Weights of a small image classifier: depths [3, 3, 3, 3], held-out accuracy 100%.
Rows from block 8, named by matrix and row number. Rows with one number belong to one neuron. Each number is 500 + 50 x the weight over its row's rms, rounded and kept within 0 to 999. All counts start at 0. Numbers have three digits each. After the name is the row's rms in percent of the matrix's.
# fc1: MLP up (model.blocks.8.mlp.fc1.weight, 768x192), inputs 64-127
# fc2: MLP down (model.blocks.8.mlp.fc2.weight, 192x768, transposed), outputs 64-127
fc1.22 008:456459473537423535527456460526528484462536489466515595524554445521529482511548465489531456423563552469535491489479567428595480520446443424486465541477382450521563506515598476480474443518522566
fc1.28 097:386492438481490488428489440511545472508495495496510534478529519560557431452580567464542562436491546401490444462486526407433392567484540496502478455494442502519530469432549424510428456527566472
fc1.33 254:441545512609507541394444513445495514548506492462498497466467533478496470528472538491466542366575474419561540463427568470475586510412489550498453542481445506487431474419556457469552479510554540
fc1.36 331:511531549422511498436589502631460520521458436480517542573485564525529534467540528497438623564500430473540535503559576484555511579612532487536508542501543559523475567541456545549582481542526538
fc1.38 008:402523462609525480495356453533592533437523501484497573479484482531527498557488509413458450393531523460501508473404592366483515549484496486470517513390428517544473507471542522464497435523558501
fc1.39 019:426593430477480488477451474526463458396520476540548567605470430518563500491461495465499438458545524517534522508473558465512424553494493465461460476460465471535543484445558427493475441642587558
fc1.56 019:482510448513508464479462425501471452414481567392506653477507444521514427503470521485470497447514509456465432408508549451533494449466534473544483525445446540483495466457513494433494397555520506
fc1.64 039:520548540562509541559456498525541590521521549474525573587550550576555511545564480393589505487496479430535527508512501479465472557485543473418492481444453555484447564462547476430506449527569552
fc1.65 560:431478491537405495462468492623351485555459478459526495542540530546518590419453466523526515560474509556501484400483493639497503460538461351450461480525481551429550474544450495470475452533472475
fc1.67 026:455422451462477496493469514559482443443438467490535630495537476440440509446511500507492454447582514492551505503471561497500476503497526508535516494500441437526560442524513506520477447569508542
fc1.69 138:473534460490442505522511532491528391492430459488426603508504545452540478513476497529536477450528523453567534465490531561485604518485502445469486537507399554502473480433471495547529426507536574
fc1.70 009:400446454528435475522479535563510577459492425550578596499502467501555589486496526448493437393514502442573531496484588494561483481486543455499498494518452462547538499490546508475511431596512541
fc1.75 091:430446489547481526488424459554547480473568443453484544506474521481604487416515551381495502446574548524543560467486533519473514522540549418553502482481382488517564444426515424485443410515521492
fc1.83 055:538558488522445449640494448488422498446476545411516560500459484497472477503451465476484445481469546501512448395515487444513480385456532472521529508564459469608558417502517552502561416509463591
fc1.89 412:516424524539431544461509430531385479454490486412575547509519465513587542431503518463501490521514538504541485316546495614415484502587505396507497522487467509456520442512466529498516434561523561
fc1.90 021:524488460516466536498437491512577442458576458494545583495504531498527477514512509431431497452581542536607580559435544463539454616487454448481504484507404473505482520419609495448511465493518523
fc1.93 012:480539450541480479542447419524487449478505518415490630482515461514498454507523509431500445445607503498498465426428519407477470449460503455517470510439422501521540474468560482503470439528576520
fc1.105 030:498394509485541503419469484633673566443487458450500562464570532450548544511499534484459489439614593467545619503513518453509414442561445454590492530481421508542525486521535492460450463447492514
fc1.120 009:547577505554440548558489440513442579449495548425456595440487470547479526574486516445491532520462491570508435482469559508567519486403488430525533533503461470519533472538535483564516461492551548
fc1.122 153:523532593471496500432655502509469538527489540522516532581473532467488478521541482514500468454533404597495502517544595477565542377493430559460567434513533517426556586493540502519504501524533470
fc1.127 013:486532486594416558555480495562461557420521549438457586559573504596518553549497503434520508487487512499526517506428566514658435517403527432533477519542478477457541474518522482483516387493560552
fc1.129 016:557541447538487507502453468544593494452481559423464601593530472482543481564465467505536394528534566488503525495482481486477521407462504435500502522504432503509444475514515521515528440457479577
fc1.132 018:487445511538425517465493472552577588415554482426439581511506479500578499483443468563571432461501506459571510447492595505533457495535458394473452427535431434501549480484530490477492394471542513
fc1.137 199:566465472605466400523484488552460539481452549514560551460472454487578488608375564484464507532494503453574535528411470536453497498513585501552536504494479484487454505408488567567566536472544522
fc1.143 013:453428483533439505497482484586484574375555448423485598489500477484606557446494512438492506453519509490543529423479580507592466460499512379557451478505395481459554470430525473503480391504495495
fc1.173 017:563633450477448474508502570497483526453474553470492582560526453522539506504435450497520438514476483499542469530472458474527546411474496523492485545569569494474530493537575540536546510510493513
fc1.175 422:499494518495542544512483504523502517512515534461508442485513427437511529536540567534530457506462573495535491665450521502505482486555533516569454516497678496538528494479490519533562630519534518
fc1.181 072:422536497534489484474443466522572533476627554465496533457470530525510482540505444429507525491522495549502525512463512489602435452455544479504450475503446416535590514477502373521468508456524477
fc1.190 120:427523421594478400397481479486511498381497580495502582467433490543560468602537519478510480446528502551483481538530569457479452526413580499574485459563464454548453492396538465547416440497519447
fc1.197 060:437532474549447443466464494525531500474489524444425585488488524523563453559429526513515517442506521429535492493471580472588485539427522442527439517584398398464584455407572541435516423448516512
fc1.200 025:497443498590435527568455425561444511449593468451480584467540439458531531518455481468537429530590497492580579514415521595594465510525418369577510481543395486468600487476498467476555444516556573
fc1.202 682:499533533483559501511509513435694449473497495512480505477520487506447406678532509475501495480504535447485502583522515415460491515380533586538525569488459509547474488510547479559504525435495473
fc1.209 022:485440484464511478511536471508652502455542480496518615466419435468410466547428517395462559456531533502530520494554512494434514612542620494522574462475473468451474515495507455567492498508521480
fc1.215 019:407601444496487509496460527455417555448577457567489594475574448530429457541539473470473473432520551524514515491526576396530501477383454484495505482553469437529518570449554493475444421556547515
fc1.217 036:455513463546484481610441501509409499508499472552531539554406523472470522459565528536560537510496491452482484460424474485459513521479533504483489560536473446584520523598548494515544454562520587
fc1.223 010:466518431467446473577470439486449421465537515468475585557514506518428444513536513473496509480603522512527456532450556477564444498449532424506448545525408464577562495514551455500445469541552534
fc1.225 028:448625487580413515491474518546347531485548525562530590531480527473490575537529528528506498505534540530524448479490547537680488559417525454508465544555466409567565555560610470447493450576526553
fc1.231 011:499478490494417468534481462529562453444542500393507583486501439541534471470511537482478444503575530525584499544494549465523440517493405428523493520468400427518504478465525457524480459544544496
fc1.238 465:501503521500547542518501511526509519515523538485517408507509444444510544537543564532522464516463562524529491647471521505501498498547533532571468518507682504537516493490474530536566637514517526
fc1.239 008:498592469634503525573400434553458436475504571409436592508574514517450517644468471400499495462543528457509483452420508500551428510423460369513454484460375481483517456435563508492551430527555559
fc1.244 064:430477415522471411410459481561483571519485526561477532436555565573508468525491519479428509443484519519484483452520516502394408586519444440622410393473460528510479575518470513446524446502508530
fc1.247 535:522507520499556532516528530514508528523521539524507355495514473462493567534537549533527471535456525548515510636487508519499521512548534555548485516509681523522493502511467547532547662505485523
fc1.254 022:520572486510490473527447448522430462486579581475457595491527448592580463586527640482484504471525528400520422557539562470556452512398520436504483459478473436500520515473621462436492457521541589
fc1.255 131:553473505535497525526542504579407553479478473474527561502599459498517596459556581478573477471475522477534485420550507522546562523566451482564565497537499538423619443576486567528528474575476485
fc1.260 011:445566453575450541548494490502441463483552546482516568521592357521531499541411480500530477516557489465532460477488534540597463518446537419527466501521476421451583499523539467478555432563583548
fc1.262 011:509558456539472525517458486512494568413483554450494536492553533546495512618558538408495476443488573549520460502449608458498494475465489500549521548506451450567492526495562442501506441445499544
fc1.267 034:507537444532476450509455466499399442402454591384481560492561466589503433551547443449491506447584472420465482448483518463597507509462465400525512527462463504479453433413521480490528433532506626
fc1.268 013:518513496601446516554466450555532507482522485469471611438564492515630495565466536454471495460561524479525548517427554475527534474476504411510451518473437460514512544468600509469551408465478531
fc1.272 015:488485451642514474561420393597550531448519502453499575520506532477552535513511483452429513438467518451491490447423550468507482507494515371523496482442444525479512427491517506488575399507546549
fc1.284 032:459436497519419458531522492550452515432521459470509634513496427546511550450460569433502463466523531472577541396571534546636448451511540428548471495523398491505548495439533492546504394536521557
fc1.285 055:461435424558450483457470434570493467453457450487534595465477484470472511424463469493487453471570449417538540447469538494466479472524489433478478404455424522456542411486471480501521372534579591
fc1.292 018:396544471543455533464406470525521491452554480490478547526532443517521523564463442466543439459567548462541567514457563482595400557489480475439483538531425458490495518502571430398466440510579542
fc1.300 014:506523439582427499553431403574473417473509529450520574514459508501553504566501518480443486521562503531515531481430526461550478514450487386510485446455443460470502472490529511473609488512590509
fc1.303 067:525583469578465551597485453554471526465522532454512545536551501535523538486518531432594466506493590471541478407505425471512536525497523475589503512506489523465602508513494458479609473494449572
fc1.309 668:512461471452571506489523465468482436499541527582499509445506561507485474477500538497514526514509516490498401388527452423355516520539514540503537477433531514503495480482478476494488498563524500
fc1.311 571:523614527574360505533560480552402458537437485414509532545484476521500473508456491507509497513474508529526399493515543554554489502441497370437457453485452519480486512528485538520558482478528514
fc1.314 048:483555556496504438583497432518506496455496499474519535386492508386449516524419519532408428445508448508546521495536507482582469528454518456484654518537512505540490472479520566444535466524498576
fc1.320 010:498432548541452496541557522614605622441543495466461594517530395497523503560495478555516484441493496531535570425528644452546416465530578462557488505565456478514552503470568485507477363485490553
fc1.325 057:548557539544476491530528391593446557469479539434568581587479433472508548446464494475481459494466485466537477402563507486508521444514471461538570464511479586448522429511466496555566422586559503
fc1.326 009:452425450534402508504488420569406480457514458508553702531521477469518536391502508487500494481556520489564533304476521522540495526529523413495510468446403501489538451498470478482538407591575544
fc1.332 009:453423456530498415539394431535581529450501531449483586514595471519546467499483479436513434412537537507516467478452546396449527564475385456522480509434429513531468442467538527459496443518564552
fc1.335 013:486412476477442452509490441537441550426502500490558588540534532499569468430485507530533391481489531454540467438477517510520435533500437428551471503519471482510521426474503463517518409623536534
fc1.336 039:511497543523521558524492492546509538542507542416458569457512445563466507525480406431509377504502436482509483456436543523502430356441486521579507487484522472508510523514515480540516431446539512
fc1.337 229:482409549481422480566590513510435575575506498469558536463574497381528525458531445531512523528494541412525494413551457553442533573546599436559550530503503551515446436474447513514526439544457636
fc1.339 013:461555533545446493525486512566433548478506537499568591492533526517538555475504503405494544466474510471556504436569525542638466570439537460498537500531466490485553485521576487460473400571527521
fc1.354 349:450448474449449530455480528430541483531576507451559510535558469606494451492544462454543626474479525485491480451461586459395437541486546477462458504500547550474607511467459519466475451486533399
fc1.355 438:622377568558481416445559579537585601443475526545563511522532437496478494503451426554513562483487514523583514555509527487543496477512510510507533416558505472408541600500525528482587439408483561
fc1.356 011:441475455563523451502432429570570560479551478510563582524476508532517525496519522496471426422571546493534568491474546404515424544497509433496488565458418472506497512497561487466458429550528549
fc1.360 040:493506511593445543582496511584515522476581447507513517530492463442454582473433452506603511538553567535616544482413534572477478574500500431489481500561434451510678500513529474538555450520598541
fc1.369 520:521506511496551530522520525522510521520520540519506367500513468458505566533537555524526463524452536537523504651488522507503517508550532549551481514509687522525499496511467540534551654515501527
fc1.371 026:471538500566436478506490508497515496450475518474479617554524482589501517572426480508459485479525523536521516561445596499604486482402482456524501472574445407472532475531647507498511438478514512
fc1.378 012:510413481562471532500480455637629598474511509442469587497496467455547479526447474526534439480502544477523499470463565508455418469521362403514455481501393509477528457462495518498546379450519545
fc1.396 050:498537443631467509526478481569469517505487515476498574521539496434450561497478456486554493569525575477530521437431559541525497570486411408505447439496447525535503399485525484489564444523601530
fc1.397 016:466503535517426493481489517539506507485524516450525587477521577515569516489457548573551447516561588550595584596516483486577482439511519474565421509541407479515577518561576512438481480484442524
fc1.398 017:519368438518446453579472484530455575512546463455515597498537485542509485535500467445461506420482480389539474459512566470582413450507536402506500484514368430472493515533645491483502377568547567
fc1.399 124:435544470587488548542545501500514521508534570528469577440569453599577556598534455544512546507503558476468450563408584507621426429388448515580484384557539451502550474567530442475478471464545398
fc1.403 011:432442401542520458505451443514504550446506477529522617538555501559545518521514514489507451401488527438475489418416547393447479499510506471511478500459462484490494471546551482453462395584527506
fc1.407 008:474413402506485453520405417551564491500510512487557648530480493507569444471525524478474482463557510421530503490484539408432493560518496454451484545449400490544471496492464484414464460538525497
fc1.411 338:528535526540484504468483574475657549503598528443482532441543494506505369645545500526439470502560560473578576567520545483540525553425442565553524469541424480501484502406553465428509488451600550
fc1.413 010:473531425514484514499411442504559478447481537451515667537548448502514433557496465473507457456575514444502494501520478420586506443385511458520535464532463458510484486499524510525462436519523505
fc1.415 027:529549515541549531527486462478471470496539572547546595567549435489467494503501431539542477496550552516523531406438523566496537525535550502543533563457508567535476472580482522534442499587458474
fc1.419 028:492491508564422578539482481587515537441560500474424562518543533510519525525545502425505486460534553507547513475449606518651436518460462380530425491516416508508532447502546505486511424466513612
fc1.422 133:519595492509507489515471506429440505496433563505492572515523564573471414581535436533580594457545435579492460470442509424589524465438505544582508465487502489455423524532579496476460483518563520
fc1.431 021:430545428636487506467419385552449458506540513471548568504512408512560510511539531446463440463585497447547508443521515470630416467452466443487464461444387523491507523492527458448534430554550496
fc1.433 097:560445505501430471506473481619480601479450475466538543491425509466502540498452544378574458462460550514573476449537539546517360528538474367560510443567479492478508438550493439513554448498531574
fc1.442 102:489501464529530557442442491491559455520582569458441567457467510553480459556586431505649496483568550493484473518446549429459505463448475509507515399446504432536504515487574436507506480470648524
fc1.444 024:489494428582483517542444442538489501440554543439414549514514524495531499535483516427498511484526516410533518471376553515541446543471473398507478474476434499509518444472565490434537442431570537
fc1.449 040:422417414443516443505459481524561489476487437459479578482585539545536489463467546407502500400550517427525509407476541442496558518545490491555510529464450527454510415414567539515483472548480453
fc1.451 022:492417523538352540561498485575448616412591478468559577479571496469484532426527417509447542513487501487602535419481526524571569527544462401532551532561473445475551478543499431505534456580487561
fc1.459 063:486568537545496504482438503502607545524492551459433562594527511513499426628552512557511513379466525432476460494470597409540412516451492478538463456570459470442520511495587475389506415425459536
fc1.461 017:419433503501490494554489497544558533432595519459494565513531440572523514542488502445461479429542554492529558539509607440544498497460507439545496501518370449476517510492572470535464440536530584
fc1.463 013:477476503554413506484493496530507535492484529491455651525452503520492512491501522492507470477504509482515441511480562503533513535421517417487457510521401451507564476568544491485508396464481525
fc1.465 015:476556466551487523521441472489473458486517537469485612494529518537550455539494454466512482422573523437514468494437571453646419496408438444486501463476391412484572467556588443427501452488601464
fc1.476 305:487500481551497552560502531524555526569518482444444511578575558467417442534602354571491510493526513511547512421526535496442515529520524483482526474510455523549519585478461436509506420465486494
fc1.488 028:465406488499410478472508493575575545421494502429503557570493436491477542515456469550485525497522589532534585455501571534573568524506476437511520443569442491491514427473568474456540415502495536
fc1.497 199:504553561520440429424562517453470518469425526454487561573455466519599449525481488427542420484538533501530493460469495469514446453475518541461470450585470456498467530492647509559563446464536571
fc1.499 046:588558504545475573513543588533480458497550510407451541538567539511500485501602463448558533534532541499573601401502550555501493579477514469512547585473481589535509441587469517509459473471465492
fc1.514 019:517448524513494431497505516572512464466475513383513564442460564448441610513487561457356516509517612527480542517464537518508487521518467470472442635465458513536502463551488507497481479552537519
fc2.22 005:502456467487541466460471495488574621512486494532511116506432570578565469563472525488451518455468490501471548559495519409405505499515560557466472502494507511481452489534535524467512494505488479
fc2.28 082:568500578454477448508630576506520538412469526512502240495498480432511559535490477506534494509447400563512471502588487479474576466493501484514588515588562446481476488505493583584502502453361450
fc2.33 185:500480478455501488489417523408478531443502447430472450399459434598439488507521560392555415408324511454544435449436516436565433503462443447432423534494425392508500455495524450414526477450518495
fc2.36 247:472504391472515511539474483465506461490516528519497301508483610524457440466504473541485594479460388485411425505509479480483615426519392493486567455477517481461491460435465469386447462508493493
fc2.38 006:565419537513435489561565492551504576475505536440473089503536459521502502523532530482534477514448494529504441492497535511506479506515513444520488452507518506516495448509492496498539398440463581
fc2.39 011:518629520575519484513538529505482606538491561479465334497536440583507520599494572494511421484417601480451575571555526429529543462464498576569466531534563472461512503571549558513469536455501521
fc2.56 013:523426490563576513487484413488634414524490547429473445492505487486501443541486502484492496494497495511431439421469482484275486492527480505503480494416542565502455469449492501502516452442520472
fc2.64 040:498531519487523482495547504494495459418518502517533008472477468485505500504481476539493509502527412606509483578518524493478514493463487503537533440475536517461530485503499504562505563520467476
fc2.65 415:551489539450654492517474531440603493543511543590484313507555510502521458557509534548509586508534493455428528631496524384448533541459470613536557517539565464535472544493509545516538591468511514
fc2.67 024:500543478502550509498483435479502436492505556469508403493506496507497436510491492508481510479509498505446397351483491427347510497432487521493513518464470513491508494506530518501505445507499496
fc2.69 092:500290505546463467492496493498583627486482466430475383477487510491467494375483460482488460447496399488491489349470497444404475488542502497488493488491356485491483499476438507482488413454481499
fc2.70 008:512431492532487475474490473539460614470524539470527150481474522540485470487511555538504598534428497450477454508498510488405501493530527477481462560497597556493494486542474493498510508471511511
fc2.75 057:553485515536502497480530480511513656545507501459525374499474554439467516509530492525536592499431433521454443456548525421455532527468487540458526473505568513513454448533523548506501401524512495
fc2.83 042:523534603562524523522487492574505487495541472429494059510513525461486538541520486541486643480496456576521508521592556518471544500528497501519536511499484534497494546433516449541498475441506499
fc2.89 322:463469483481512529522552551469655481546467488476468523500474443563456462584520531559533466513424483452527539632495526389454514614472484519470520511507523478528468550471566506562513562432553502
fc2.90 016:478532476480511456508532495463481432468490566510577120483567428519534494516466471499448463474519454516457449464519518465447508490460427555582606474443533496450481485478526524519502447589541502
fc2.93 009:498638495553483503478506460562433542473513533481534249492494506498515512499499489511490507505477463490505482349491509490441480504502510456470503490477505519509487476487518497492510363557525520
fc2.105 031:552456465503452465506517492482491487486431559467523063482519548548525494535486497508515550536458365480458429522527480486495527496447514452474554444512542510433436473501512567502541439470474446
fc2.120 006:502509537391444466419568554430527471495498487508550179540498443493542509470507481562542421550496537512544532517597457515529463502499463500471495473550518495488534504541501476491492559483445511
fc2.122 057:482536504520493517465496510473539475509493481502486070530467480477494527484474491499517539448530524514509611682483482504642519494452488525459519481512469507473540469492514511495508553474517454
fc2.127 009:498456486445466417472483475475538508520492540434508095501473489540456425495528526546527479502456529487496441536560475473424477508505481486484473516489498524557472474487532470540503477469502508
fc2.129 008:489504478520572472481480502500632625498495476527491406509480479495509469570491496479528464423542512504494589599502552463420489498534522528483477505492445489520513488497532530497484394490507517
fc2.132 009:458407453486560435489457473413602570500484583472492413513547460542499403567493493543464466455456504516391413515501476382359492494452487558506491538452515512509444522496562533481484491458537521
fc2.137 214:509511485431520511500571498490481498493495489553474279550511529541461500512469477462523568477410338515429473543550498457508478460491541485492568506533558479475526487507519494519516470484432413
fc2.143 005:541470505453520486499518457506512437534511520446541280511536503448482489423496492483517540596533489503513516517540414502471533507567465502529558513479499572491462487490436515511499538475498504
fc2.173 009:510555515438484497501494524453357602512487522522522430503516514505480548494503500513495545529437500511498430425519465503598514505480488514501523506538597488493469494498509506506507557553463522
fc2.175 558:481490516460482502482505430483442465488461464568468192490482560552474444415473461481443527488493366523409442431531485507497539459483483454448540447496474475499499484454502490487485400486439460
fc2.181 049:544517456517544469479524523453468502516457541518535231491572540485521513541486499543539533492512389540453479525535479494582546510481458523509583464490653542467355454464509579475531531541506493
fc2.190 064:506468469470491494476520487623403515482494402517510601504487461501524542387497514450501470502503481434538453405549482555501501516542521442500483492495376522505495492478418513480500380481487504
fc2.197 041:477531463429565474472467510420477504513468477596505317487512493569495497529469471501511502491489446496456524583456441414498503506488508596473487485504623490495495519500540554526504702528424513
fc2.200 013:503482519546422526512500507560525631479518494451454278493482487481486549530514494515483553415440476512538481496470604497596492518492484430499489506562373459524493505443573510503502450441448530
fc2.202 637:490481491368579477493521526493573543509499491604490383534481608531560502535472482546512564499436370478465546611551465465503546564562491493490512492529620504524538495482494501468507601475517438
fc2.209 014:470515556533476599542467540505434521477541545485474510470465445566447482583513540442494428559517586495482413475495617540610503541440453503518444480592552443528612543569599519527507511509547566
fc2.215 015:535479493423447492511565508450569512477496591471462143585512538506495457501514525562508419548480588516501504507562493479407508488514545512497473533486554520546457494552562482482548537413434561
fc2.217 027:504424481534499408463473489502504460537451513464487265443463469438505487479432547481473423506474468524449451448445477518437520470518493461506509461447499467482472406426455589441511482510534319
fc2.223 005:489531493512575479438502482484610488511475487512503135527500452512532508540417438537475510423521466439451576541554500449474494451510525549496531448467515534453470510526483572504470480525498400
fc2.225 012:477724497470579510498460511423527263518507520532507444516480519518533457526524505488514511519561500502464489620472502467444520501464516586480521513444592477508492508490483491496497663508522492
fc2.231 009:490604514488557504509536555549523628481486453560564340510531528457510605504508497485457501504481541516475561472525487486438518510585531571492537501493599539505495529508474530524487490555461504
fc2.238 609:475490508464480497476500426477449469481460461557465205488478561552473438415469459478441525479497369516411441430526482500497528461480480452447536452492456471494496481451510483482478395483443458
fc2.239 007:487463485558481557526432460566540597510547472530480301498390540515437519525516501459461600468432426502506511549435538524542545526436534471484480561490460439514530546483571451533498488482496453
fc2.244 041:461521502516458496437474526543445446479520525476553097509494527447562489481491469529515597558576426528514552589485484531555525445501544484467514506512481534500538489469490450536482574455513482
fc2.247 623:463485491478471487462485424479461478470459465541454231485466558551473438422466458467443522473496375502425447425510485503500511460473470439446519452488439471492491477447513478466467391472452464
fc2.254 018:452541567473573499501510600470463449458510449595537207452514481582550570537501507425521517496493477515506509574530520488564510483485463570548531459537632482440511501459474492556467525568463503
fc2.255 077:516519484520462477497549500495544507491487536487471402501522433575490456512461544439528531551427287422437357623517502445529517430384465424520518425515560485467450558470454478518549543436451497
fc2.260 007:538519510458470466478534491497502417505493525450469120523496559451527419489472525537506545542531496565470499506570425537475530444510593517466480537492495538498502478522450531491509578443468492
fc2.262 007:460525458508515468527478511538491469509503498511486093538543503569568472502503552519498537466585533476478594487505539471524495443517565529510504475456534542517441484444481497486474496567523513
fc2.267 018:485566476500560508496499512489494443477520457613539407481439538498471482468535502516514516424590497528525559373511494404427487497488530561453466510514447491558542522494570540498483544632493515
fc2.268 013:449410482419496458461525464515493574439506474514584224543480450477473505378521447486516469494485500501526496430575469501461442474597486497495544488477539538507503500465473433535466454606505521
fc2.272 012:474421539376443453459603527497489549422516452515531142572469459500560480433472517514537419507499512455565540466601467478487452478538512489511491488494446456518543528505516426525452486557470546
fc2.284 011:496580462467539446476499512423528430530507536512481379504519461531453476574496469539477507485486485498442450653486495446520492493379484532511510502516568500473486503512536506510503599464508494
fc2.285 032:500507523566469437482470445529365500516474561444509576484510478537523535480478493496552459543517488506468367347463486477437499486423459456496444439468628452494498542492499561485542453560557469
fc2.292 018:530396550410459468455568532513592509497534441465501230500464456467458461438524480489542502545473492517581508597631474475457509448559464463530496508510439486473505504483529425497455527451421553
fc2.300 008:528506481625485549501457415564505543586524493494493495535474525419463485521473451530532560547504493466508554489430477534446556506470497443495557571483483551472548510537451478577587520408474470
fc2.303 050:550543644445420501575504527486478512530454550516451271467512543493489446541579481492507546489492394559478472491480495463561537491522472513487600504560536522518472456478577493537566500457369547
fc2.309 776:533520525494515559556579548525491498566526539570528355590557534534526513546548536564539554557456507553515512509560550553429511555539562497562537559515605550546501560543455564581569556513545486
fc2.311 597:509547563420579526516575497513471489545504491615563310574565577549555495432531508567477592550528413541447514522618512518517570482555514504524565517509576534508517515556491522534574518564475512
fc2.314 036:461519499522517532451459507509412485539487533507531278486527561480480528518534466504443554466547529533527490457424513558509521510487426549557550434473622507467435458455558470485506465597552345
fc2.320 010:450379501550462514502474575557628579486530477502485460519536511489462579584519505504506476468530573508498598639484621517549486505502519441498487501537478471514565543598539511474483518467497462
fc2.325 038:493485496367564513500548509403539429490501490543511349504501510640506406532534492476517526476587484517481548508524488404400514495514500605492467558446496531506510548504550513521453543526481495
fc2.326 005:515632516511501493505497513480561478501497553469483407494500500546511474590503500504493507489453495489481433605515530483508494503394497505502470479496520477494464496508535502489490516455499507
fc2.332 006:455463549426441503484523553509459523439548434522503154560481443523614500436508529523531448505426561488564499497546469530508427540567482489503451484524538428467552532487520418511452526521502541
fc2.335 008:482492532553521549532477532497535526501535449481448120411455536472430498518505488498458573442488477513521576606411551469494534484524455511515482535483457496501558571485543525514467557469465481
fc2.336 036:516461526472476515517520585448499540560454525546503235461516591495549476570490524526498505488467539427486497624515524484518553461506384543507509519541498488472464521530435546493498580451396398
fc2.337 183:481521559538572555560569544517488508461505479551478396542511540539417454566564540479568571444443418488393501535572545472510513492477416463432481473535496535527605528568435503506514525483470533
fc2.339 009:509564540532545500501525546513442571489515520532494415515500525497497529591510508508531527529476509504495547672511506505480499498451519534503487530530592534509508497506481488518492585446495530
fc2.354 297:499508570426510526485529554537426489498455477599491492532468580178520556502462458516510426504526537479515498481500541500473504453554475508513528478520521490512511496511382461511523553550445561
fc2.355 320:452458476454477525472479517498453471434568495472439580497478551488569463477523537443437443458501498467540518479488471537498496524527551472506436575518416504504408453521559412502431425496529512
fc2.356 008:546555488602452595503498502445495420499509614438449393525506513488494437602507527463544512594486482502481361530443522560514524474423513448488472535532481466495502493499511500501560559408491464
fc2.360 028:513467489439496419432466485477487535499457502491519098462541486535513530474520480582474539479457384574477503460497413486504546470544491545462541483483520530462387497527523551452475502506486501
fc2.369 658:468487496475471487465492422476458475473460461547458223487468557552469434422465456473440523472497372508419446430516483504499514460475475445444527453486444469491491478446510480473470396475447459
fc2.371 014:492459492537494485486473496446509665482472521462456346485485532560517431557466503490496516438422452465445405503493542415499493494411488536502450492528361435476496499480579512482480459417507528
fc2.378 008:501410474503536481483472418476607390508489546424454311510512507495498405478512488506487528527521491483477425512513462468384509491506477469489506520442440519485457502488506496479492459418501474
fc2.396 033:546463520471495447508514544465594666489523522468439407528502453562499468594514499544520444441402508521513487613506575442467500502453485501483482517557508448523467525563612512501477515405470520
fc2.397 010:500421532439432535498496532435436553477471531514492143506502532516529483425522501533497541514454455525504439440487500518588484503480506474467445473536487422497462501549581503472467526530481596
fc2.398 011:482602477543518467501504513533361564490488453545556410525497495510515580498498502511452517475515457492507568495501507487548504496480510521508539514505529505492497490520484515508497486605533508
fc2.399 089:466552433530470502516485440452372445534503568466494588487525534528487485494535518461537585399500513486476411346523489438476472487442488491505490480452550502518501526543501450482502420560526458
fc2.403 007:528461527501446508479533497562495550475522464453526182466436497458512531458506497508531522501536465540559556425574491542543489468553478413477462462530432524505548485460467480518519427480477552
fc2.407 006:471475506536403561484505511501426491461492480495532124530487449470479540435465467494498473523501503516544450377464492577551482501453504451534553458517474476458566501451515431554526464561515486
fc2.411 314:476478489422521484501539462524520538476501506595535307468471550526585495481493559514483489524451355453482488563569463502513485512562515460523475504487652544487470434564433508448507596523546443
fc2.413 009:499447463524473493479505459532491549493520520498555052530493443492520518449488486534470482494515529539521527422526482475477492478544486472507518459473485535468500488459532510538546364590524499
fc2.415 015:498669499514495498498500499503518648497501514483498468498499512500500498540501503498495500507536514498506501551501498512663499501463499506496496492511469495499498504491472499495501507476501511
fc2.419 014:545575438515486555483519452437367419513485532480525344466527506412522489448433489479512480562487520511513391334498424582524539512495426448532594464498524510484510441474400544512540456522552483
fc2.422 086:440383479504450370457565489539553514467500452481521343459407507477563495441451515449422468518440470555552482461526475513469484459544511429451455425481465521454524448422508462575547390475492430
fc2.431 010:509477524605403493507533520533530471502498521451442385481502492591486505601503546489510523504511512503493481537457597516526484509464493458496449501511470431515492494488556498457502414415526524
fc2.433 055:460457496483550482462489524460544618541477512520530118479476543522458485547507459548478526469490469556428479540515507421521493499501556577507494483474522495485476534580523512515477573527473437
fc2.442 087:502459484491472467455517535571509589523492449512505188456462564488447523488475427509498610457460387552559507481559524496540514503530530438498542484571449492457511444483503538502483432493440454
fc2.444 017:483671461536540481557481506383467376537459577524471386479556478559453453562498434497470515485473459492392433506472516478496539483325500585553539527514594477480478539457530545547501529526532477
fc2.449 022:470531497426488459517597545502474650438529513505511381458495482551571504539457506448434504410339466480514426441657517510598479480506512492513531451602487462481521520447477506543419474492447466
fc2.451 013:509335563464466497487530561535643600445505473454465552493497521525505504566496505502453530461464442502535536639506554508569496498535497525510472487531458439493542502431524493491478508428441505
fc2.459 053:502548469484527446494554508491443489464461501538546194463538535495496514528507488515524632523543409543496534572535478495468584508474465507588559519496561574482473452535515563544430529513390357
fc2.461 010:454563443543472504499435458493352507522507551556575373496493507519460575519490457525426519547504454549440459464422455518506523508460484506510560532453660558473482495543488483482527491589560456
fc2.463 010:486549418595591425484495460535545388518461419506512434503490488498485522550482491504488501413622493514452588525528521488519468495488500498505497494434382553497486491459490522498456390525508490
fc2.465 008:487422502542535462511531507540691613481486459524516281471499473453499506524495482473497477441505497506488586542502547470482495477553481529526518472496475502493503467450485550516498398519459500
fc2.476 246:493531471550422415472494468519495475469463461441469477505461438513471511539418528449523424477422455484445356422487500459485519443425502423430516512509408472527489502465511524592473437432450474
fc2.488 011:498453479517496495511492482538535304500494440479503462508508492488483503425494503488500515499639484503519593492480476525500501498576500460503502499458415518491498516487466488504506483497510493
fc2.497 174:463532448540438446447532411457483497465436563469456407442463570551443384506437436503443578413450434521434463498540462434556474461511470431464559482530457467453450462415527466462457479407437458
fc2.499 034:506302498489485514513515505510447549494506499469484369517525508485522511376528476472513525504490511492518490447497501533499489517597494476499504543488562505514493493521451493499496468496481511
fc2.514 016:446422505553456520413460495483514525484520533471527087504511448477506486532493467558524466497458453497460483528477491471471479421503425493479511473483470480428477544608582476465493531488515446